Rows from block 3, named by matrix and row number. Rows with one number belong to one channel. Each number is 200 + 30 x the weight over its row's rms, rounded and kept within 0 to 999. All counts start at 0. After the name is the row's rms in percent of the matrix's.
# r30: branch 2 reduce pointwise conv (model.blocks.3.r3.0.weight, 36x144x1x1), inputs 0-71
# b30: branch 2 3x3 conv (model.blocks.3.b3.0.weight, 54x36x3x3, transposed), outputs 0-7, a 3x3 kernel for each
r30.13,087,200,200,200,254,200,200,200,200,200,200,200,200,200,200,200,163,167,200,148,200,200,263,142,73,200,200,200,200,145,200,200,200,200,200,200,200,200,200,258,200,200,200,200,161,200,200,200,200,200,200,200,200,155,200,256,200,200,146,200,200,200,200,200,200,242,200,222,200,200,200,227,200
b30.13,109,200,200,200,167,200,200,200,200,200,284,231,254,127,110,177,301,170,200,228,200,200,232,200,233,200,200,200,169,200,200,200,200,200,200,229,246,158,200,200,200,200,200,245,200,200,139,200,200,200,305,200,171,264,200,169,200,200,153,200,200,200,200,166,200,200,200,200,152,200,160,200,200
r30.14,106,257,200,252,200,200,245,173,150,200,165,200,238,160,200,200,147,200,200,200,200,200,200,200,200,200,200,136,200,200,163,163,200,200,200,200,200,284,147,235,200,250,292,200,200,243,200,200,200,242,200,200,183,137,200,154,200,200,222,200,200,200,200,236,200,200,200,200,123,200,145,200,200
b30.14,097,200,200,200,200,200,200,200,200,200,200,169,200,264,200,200,200,200,170,230,179,200,200,200,160,200,264,200,200,200,200,200,200,200,200,200,200,200,153,200,240,200,200,200,147,200,200,246,200,200,140,200,200,200,200,200,200,200,275,200,224,200,200,200,134,200,200,200,148,200,261,264,200
r30.15,096,200,200,200,200,200,200,200,200,200,244,200,243,200,200,200,279,200,200,225,151,200,200,200,173,231,276,160,200,174,200,200,200,200,200,200,200,132,200,200,200,127,200,200,131,200,200,200,147,158,166,200,200,200,200,200,200,200,200,301,200,200,221,200,200,144,298,200,200,127,200,200,200
b30.15,103,200,241,200,200,222,200,200,200,200,200,141,200,200,200,200,200,200,241,170,200,200,174,240,200,200,200,131,200,200,200,200,200,142,200,200,200,200,140,200,227,155,200,200,237,200,200,200,200,262,200,200,239,200,200,200,200,200,200,242,200,200,200,138,200,200,224,200,183,200,200,156,200
r30.16,111,169,174,200,158,200,200,132,200,200,225,155,200,200,200,237,200,200,200,200,200,225,200,200,200,200,160,200,200,200,162,200,227,253,200,200,200,200,200,200,200,200,200,250,200,200,246,200,200,200,200,200,265,166,200,200,157,234,200,200,145,235,200,288,200,258,200,200,263,200,200,200,163
b30.16,102,200,200,200,200,200,237,200,200,200,200,200,259,277,200,200,218,200,200,200,200,200,200,200,122,200,200,200,212,276,131,200,200,200,200,200,200,244,200,200,200,232,127,200,200,200,200,236,248,200,134,200,261,200,200,200,200,200,200,200,200,200,200,200,200,200,280,200,156,244,200,150,200
r30.17,112,145,200,200,200,200,155,200,200,200,157,200,249,165,200,157,200,171,200,200,253,200,217,252,200,200,200,200,200,200,254,200,247,200,200,200,249,200,200,200,200,200,200,200,200,284,254,269,200,153,200,280,200,200,158,234,200,200,200,200,148,200,149,200,187,200,265,175,127,200,157,279,247
b30.17,105,200,266,241,178,200,200,200,142,200,121,150,200,200,236,200,176,182,200,200,200,254,200,200,200,200,200,200,172,200,156,273,200,318,200,157,160,200,200,200,200,200,200,200,259,200,139,200,256,200,200,200,166,200,179,200,200,248,200,148,200,273,200,200,200,200,219,200,200,200,200,200,200
r30.18,093,163,225,173,166,275,200,200,200,200,200,200,200,200,200,200,200,200,200,200,177,268,200,200,200,179,200,154,243,200,200,200,153,200,200,200,200,200,200,200,200,200,200,200,152,200,265,200,200,200,200,200,200,200,292,200,200,200,200,200,200,228,298,200,200,200,157,131,200,233,200,157,200
b30.18,112,200,200,200,200,200,200,244,200,177,200,267,200,123,177,200,170,200,156,200,200,200,200,200,243,175,200,200,200,200,229,200,218,200,200,296,200,232,166,200,200,200,200,200,249,200,144,200,200,200,200,200,200,200,258,152,269,200,112,274,226,200,200,200,200,200,200,200,200,200,200,200,200
r30.19,100,200,200,152,294,200,200,200,200,261,200,200,200,120,239,200,200,200,200,200,200,200,200,136,159,200,110,247,200,153,244,166,200,200,200,200,153,251,200,200,200,200,241,200,250,200,175,200,200,279,200,200,200,200,200,200,200,291,200,200,200,263,200,200,231,200,200,200,200,142,200,200,263
b30.19,108,135,230,200,200,200,168,200,200,200,272,238,200,142,164,200,200,200,297,200,200,243,200,200,200,200,216,159,200,200,200,200,214,200,200,240,200,200,200,200,200,200,200,200,200,237,200,153,200,225,200,200,279,251,200,200,252,173,158,294,163,150,234,200,250,200,200,200,200,170,219,200,172
r30.20,097,200,200,200,200,200,200,273,200,200,200,304,200,200,149,200,279,200,200,200,271,200,200,200,200,200,200,244,200,147,200,200,305,200,200,200,200,200,200,200,200,200,200,256,264,200,200,200,200,200,200,200,200,153,278,200,261,159,200,241,200,234,156,200,200,200,200,200,200,231,164,200,200
b30.20,102,200,200,200,200,200,200,200,200,173,200,200,200,200,200,253,160,200,200,200,200,150,200,200,200,200,200,200,200,200,200,200,270,200,200,114,200,200,200,200,287,200,200,200,161,150,200,200,200,200,200,200,166,200,200,264,182,200,200,200,252,200,200,200,200,200,200,225,200,143,200,108,200
r30.21,104,200,200,200,200,147,200,239,153,200,200,258,200,200,200,231,101,200,200,123,200,200,200,200,200,200,249,200,200,200,200,156,200,147,200,200,134,200,168,200,170,200,260,173,231,155,149,249,200,200,149,200,200,200,200,200,200,200,140,200,262,200,200,200,200,166,163,200,200,200,200,200,200
b30.21,101,169,200,200,200,169,200,200,200,145,262,200,200,200,200,200,200,159,200,200,266,200,200,200,200,200,200,131,221,200,200,160,200,200,228,169,200,257,200,261,200,200,298,200,135,307,258,200,200,133,153,200,200,167,200,200,200,200,200,200,284,200,200,152,276,200,179,264,200,200,238,200,200
r30.22,096,200,200,200,200,200,200,200,200,200,127,200,221,200,200,200,267,200,148,200,200,296,200,200,200,200,200,200,200,116,200,200,200,200,200,200,200,200,200,200,200,200,200,200,153,200,135,200,200,165,138,200,200,200,200,200,271,200,200,237,200,200,251,200,200,200,200,200,162,200,276,281,200
b30.22,107,264,217,200,200,200,209,200,200,200,200,200,237,244,200,200,200,200,200,200,200,200,200,159,200,200,200,146,200,200,200,223,200,200,200,200,200,200,257,200,200,200,200,200,316,200,200,200,200,123,120,200,200,200,200,200,240,249,200,200,200,260,200,200,155,200,200,200,200,200,200,141,270
r30.23,087,200,147,200,200,147,285,200,252,200,200,200,200,272,200,200,228,200,200,200,237,200,200,200,200,200,200,200,200,200,200,174,200,240,200,200,200,200,200,200,173,307,160,200,200,300,200,200,125,200,200,200,200,200,200,200,238,152,224,200,200,200,200,200,69,200,200,200,200,200,200,200,200
b30.23,095,200,200,200,168,200,200,145,200,200,200,200,166,200,200,224,200,233,247,135,162,200,136,200,249,151,200,200,251,200,200,200,200,200,200,200,200,200,240,200,160,160,200,200,200,153,218,200,153,200,129,221,200,179,200,200,200,161,200,200,214,200,200,200,200,200,200,262,145,260,222,200,200
r30.24,097,241,200,200,200,200,200,200,200,200,269,234,200,200,200,200,200,200,164,169,236,200,200,200,200,200,200,200,174,200,173,200,200,200,200,200,117,200,154,200,200,200,200,200,200,200,200,200,200,200,247,200,200,227,200,272,254,121,200,200,272,227,249,200,200,200,162,200,154,200,200,200,177
b30.24,087,200,200,200,167,137,290,200,200,200,200,200,200,200,200,200,261,200,200,200,131,132,200,109,116,200,200,200,200,200,200,291,239,299,222,200,124,200,200,200,200,141,172,200,200,200,200,200,228,364,200,200,200,200,138,200,200,200,131,200,200,134,200,200,200,200,200,200,200,200,200,200,191
r30.25,090,200,200,239,200,200,261,247,200,260,279,200,200,200,200,170,200,200,200,200,200,200,200,200,200,200,104,200,200,256,200,200,200,234,200,200,200,200,168,200,200,200,200,200,248,200,120,200,280,200,200,200,148,200,200,179,200,200,119,167,200,200,200,275,200,200,200,200,143,200,200,121,200
b30.25,098,160,200,200,200,200,200,217,200,200,152,200,181,152,200,176,226,200,200,270,200,200,214,299,164,200,265,200,200,200,200,200,200,200,233,200,200,200,128,200,200,200,200,200,147,308,200,200,200,294,200,157,200,212,269,200,200,200,200,200,174,200,200,172,147,134,200,179,140,168,142,148,243
r30.26,115,135,200,200,239,200,236,161,232,200,200,200,200,164,200,251,200,200,148,200,154,147,200,150,200,200,200,200,200,200,200,200,238,200,153,200,200,231,169,200,200,200,200,151,168,200,248,200,200,200,200,263,234,200,262,147,200,200,200,200,219,200,200,200,200,200,139,166,241,200,200,200,200
b30.26,094,152,200,200,200,200,200,200,200,200,200,200,200,200,200,200,200,200,200,200,200,200,200,134,200,99,200,200,200,200,200,200,200,200,200,200,200,200,200,200,163,200,200,200,293,200,158,200,164,243,238,243,200,200,259,220,266,120,200,200,200,200,200,284,200,114,200,200,200,261,200,200,200
r30.27,109,200,200,200,260,108,161,200,200,144,200,200,200,200,200,200,155,200,228,200,200,250,200,200,200,245,200,200,200,200,200,236,200,144,200,200,149,256,200,178,200,288,200,200,143,117,200,200,218,249,200,200,234,233,200,136,200,200,200,200,200,200,200,200,200,200,255,200,140,154,200,175,163
b30.27,101,200,249,200,200,244,200,200,200,200,274,200,200,200,200,154,200,200,168,200,200,238,200,200,140,200,143,200,200,200,200,157,200,200,200,200,200,200,200,200,200,200,200,200,154,239,200,200,263,187,200,200,200,219,200,200,200,200,172,200,200,200,200,160,200,200,165,200,200,200,262,200,164
r30.28,102,141,159,200,200,200,200,200,255,200,121,200,200,200,113,200,111,200,200,200,241,163,155,200,200,287,200,321,200,200,200,200,200,200,200,200,200,200,200,200,227,200,200,200,200,200,200,200,200,260,146,243,200,200,200,219,200,162,165,200,200,167,200,200,179,200,200,200,200,128,200,200,200
b30.28,097,200,156,200,200,200,200,200,200,200,142,200,138,200,200,200,200,183,200,200,200,232,151,200,139,200,160,200,200,200,146,200,200,200,200,200,158,200,200,200,200,109,200,200,200,256,286,200,200,200,200,200,136,178,229,200,200,160,200,149,131,200,200,200,200,200,200,200,200,176,267,200,104
r30.29,088,200,200,224,200,200,200,160,134,200,200,200,200,139,256,200,200,200,200,200,200,200,200,200,200,200,200,143,200,250,200,158,200,173,200,200,200,200,250,200,200,231,200,258,200,149,241,270,200,200,200,253,200,243,200,200,154,200,200,200,149,200,200,263,200,135,200,200,200,200,200,200,255
b30.29,091,200,273,200,240,200,200,200,165,200,200,200,200,200,200,222,200,200,200,147,200,200,200,162,200,200,200,200,200,200,200,200,136,200,200,250,200,136,200,167,200,200,244,233,200,200,200,200,200,200,200,232,200,200,139,200,295,223,200,200,200,200,200,200,170,162,200,200,200,149,200,162,200
r30.30,095,141,200,200,200,181,200,200,200,200,238,200,200,239,250,335,200,200,200,200,200,123,200,200,200,200,200,200,200,200,200,154,166,200,200,200,200,136,154,121,200,200,257,200,200,200,200,200,238,200,200,259,226,200,200,200,200,200,200,200,200,200,200,200,200,238,162,200,253,200,200,146,200
b30.30,112,178,141,200,200,200,224,236,200,242,290,278,200,200,200,200,262,200,169,200,200,177,200,218,164,138,200,200,200,130,200,161,160,200,200,283,200,200,200,200,265,200,200,142,289,127,182,140,261,200,173,200,200,200,137,200,200,200,200,251,200,200,222,200,200,256,200,200,200,200,200,200,200
r30.31,099,137,200,128,154,200,200,200,200,200,200,200,200,200,200,200,160,200,200,175,200,200,142,200,262,200,176,200,140,200,200,200,160,200,200,200,200,200,200,243,259,200,218,200,200,264,200,200,200,200,200,200,269,200,200,200,256,233,200,234,200,200,200,270,200,200,200,200,223,160,200,200,200
b30.31,093,200,200,200,200,237,267,200,200,289,134,200,200,200,200,200,200,251,200,200,200,200,200,200,200,200,200,200,200,216,200,200,200,220,200,200,269,200,200,200,200,200,200,264,200,200,200,200,200,200,200,200,200,200,200,123,200,200,200,200,116,200,200,200,200,200,200,200,200,230,200,200,179
r30.32,110,200,200,107,200,143,200,239,200,308,230,200,200,200,234,262,200,200,238,200,175,96,200,200,200,200,200,200,200,161,200,200,166,240,200,200,162,200,200,200,200,166,200,247,200,200,200,200,200,200,200,200,200,200,200,147,257,200,200,200,200,200,200,163,200,200,200,231,200,200,200,200,200
b30.32,098,200,200,200,241,200,200,231,267,200,200,200,200,200,200,200,97,174,148,140,200,143,155,200,200,200,242,200,200,200,200,143,200,200,261,200,146,263,136,200,200,200,200,266,200,200,200,200,234,200,167,200,200,200,200,245,200,237,200,200,200,200,246,185,200,200,200,200,144,200,200,200,200
r30.33,090,140,200,200,200,200,237,149,200,200,200,200,149,225,200,200,200,237,200,200,200,200,200,252,122,200,200,234,200,200,200,244,232,200,200,144,200,200,200,200,200,200,145,200,200,200,200,200,248,200,200,200,200,200,200,200,200,153,161,200,164,200,160,200,200,200,200,200,200,200,200,200,200
b30.33,088,200,200,180,200,153,200,200,200,200,271,200,200,200,200,200,200,200,200,274,200,200,200,200,200,264,155,200,200,200,143,200,200,240,200,260,200,200,200,244,200,200,200,200,200,200,200,150,200,200,238,200,200,200,200,200,200,200,200,200,200,200,200,200,243,100,200,200,200,363,200,200,149
r30.34,080,200,200,260,237,200,200,200,200,200,200,200,162,200,200,200,200,106,244,200,291,200,147,200,200,156,200,200,200,200,200,200,200,251,227,255,200,200,200,200,200,200,156,257,200,200,200,200,200,200,200,200,200,200,239,200,200,200,200,200,200,200,200,200,200,200,200,200,285,200,200,200,200
b30.34,100,200,200,200,200,238,200,249,278,200,200,200,200,200,251,200,269,200,267,200,200,200,200,200,257,150,200,200,200,200,168,200,200,200,248,200,200,200,172,200,200,82,200,200,200,200,200,200,254,234,285,200,200,200,200,200,200,200,147,200,200,200,126,200,200,170,200,200,200,200,200,200,200
r30.35,117,152,200,200,200,200,200,200,200,173,230,200,200,200,162,200,166,200,140,200,200,200,200,200,227,200,220,200,147,200,200,180,200,200,200,200,200,200,146,125,112,161,242,200,200,200,134,264,247,200,239,200,200,200,200,200,200,200,200,200,200,200,153,200,200,200,200,200,200,200,200,200,200
b30.35,092,200,200,200,242,254,224,200,237,200,200,246,200,200,200,200,200,254,166,179,200,200,200,200,200,162,200,200,130,200,232,200,200,200,200,200,226,200,200,200,200,200,200,200,200,257,200,200,200,200,227,231,284,200,200,170,200,200,200,200,200,300,200,200,200,200,200,332,200,200,171,200,200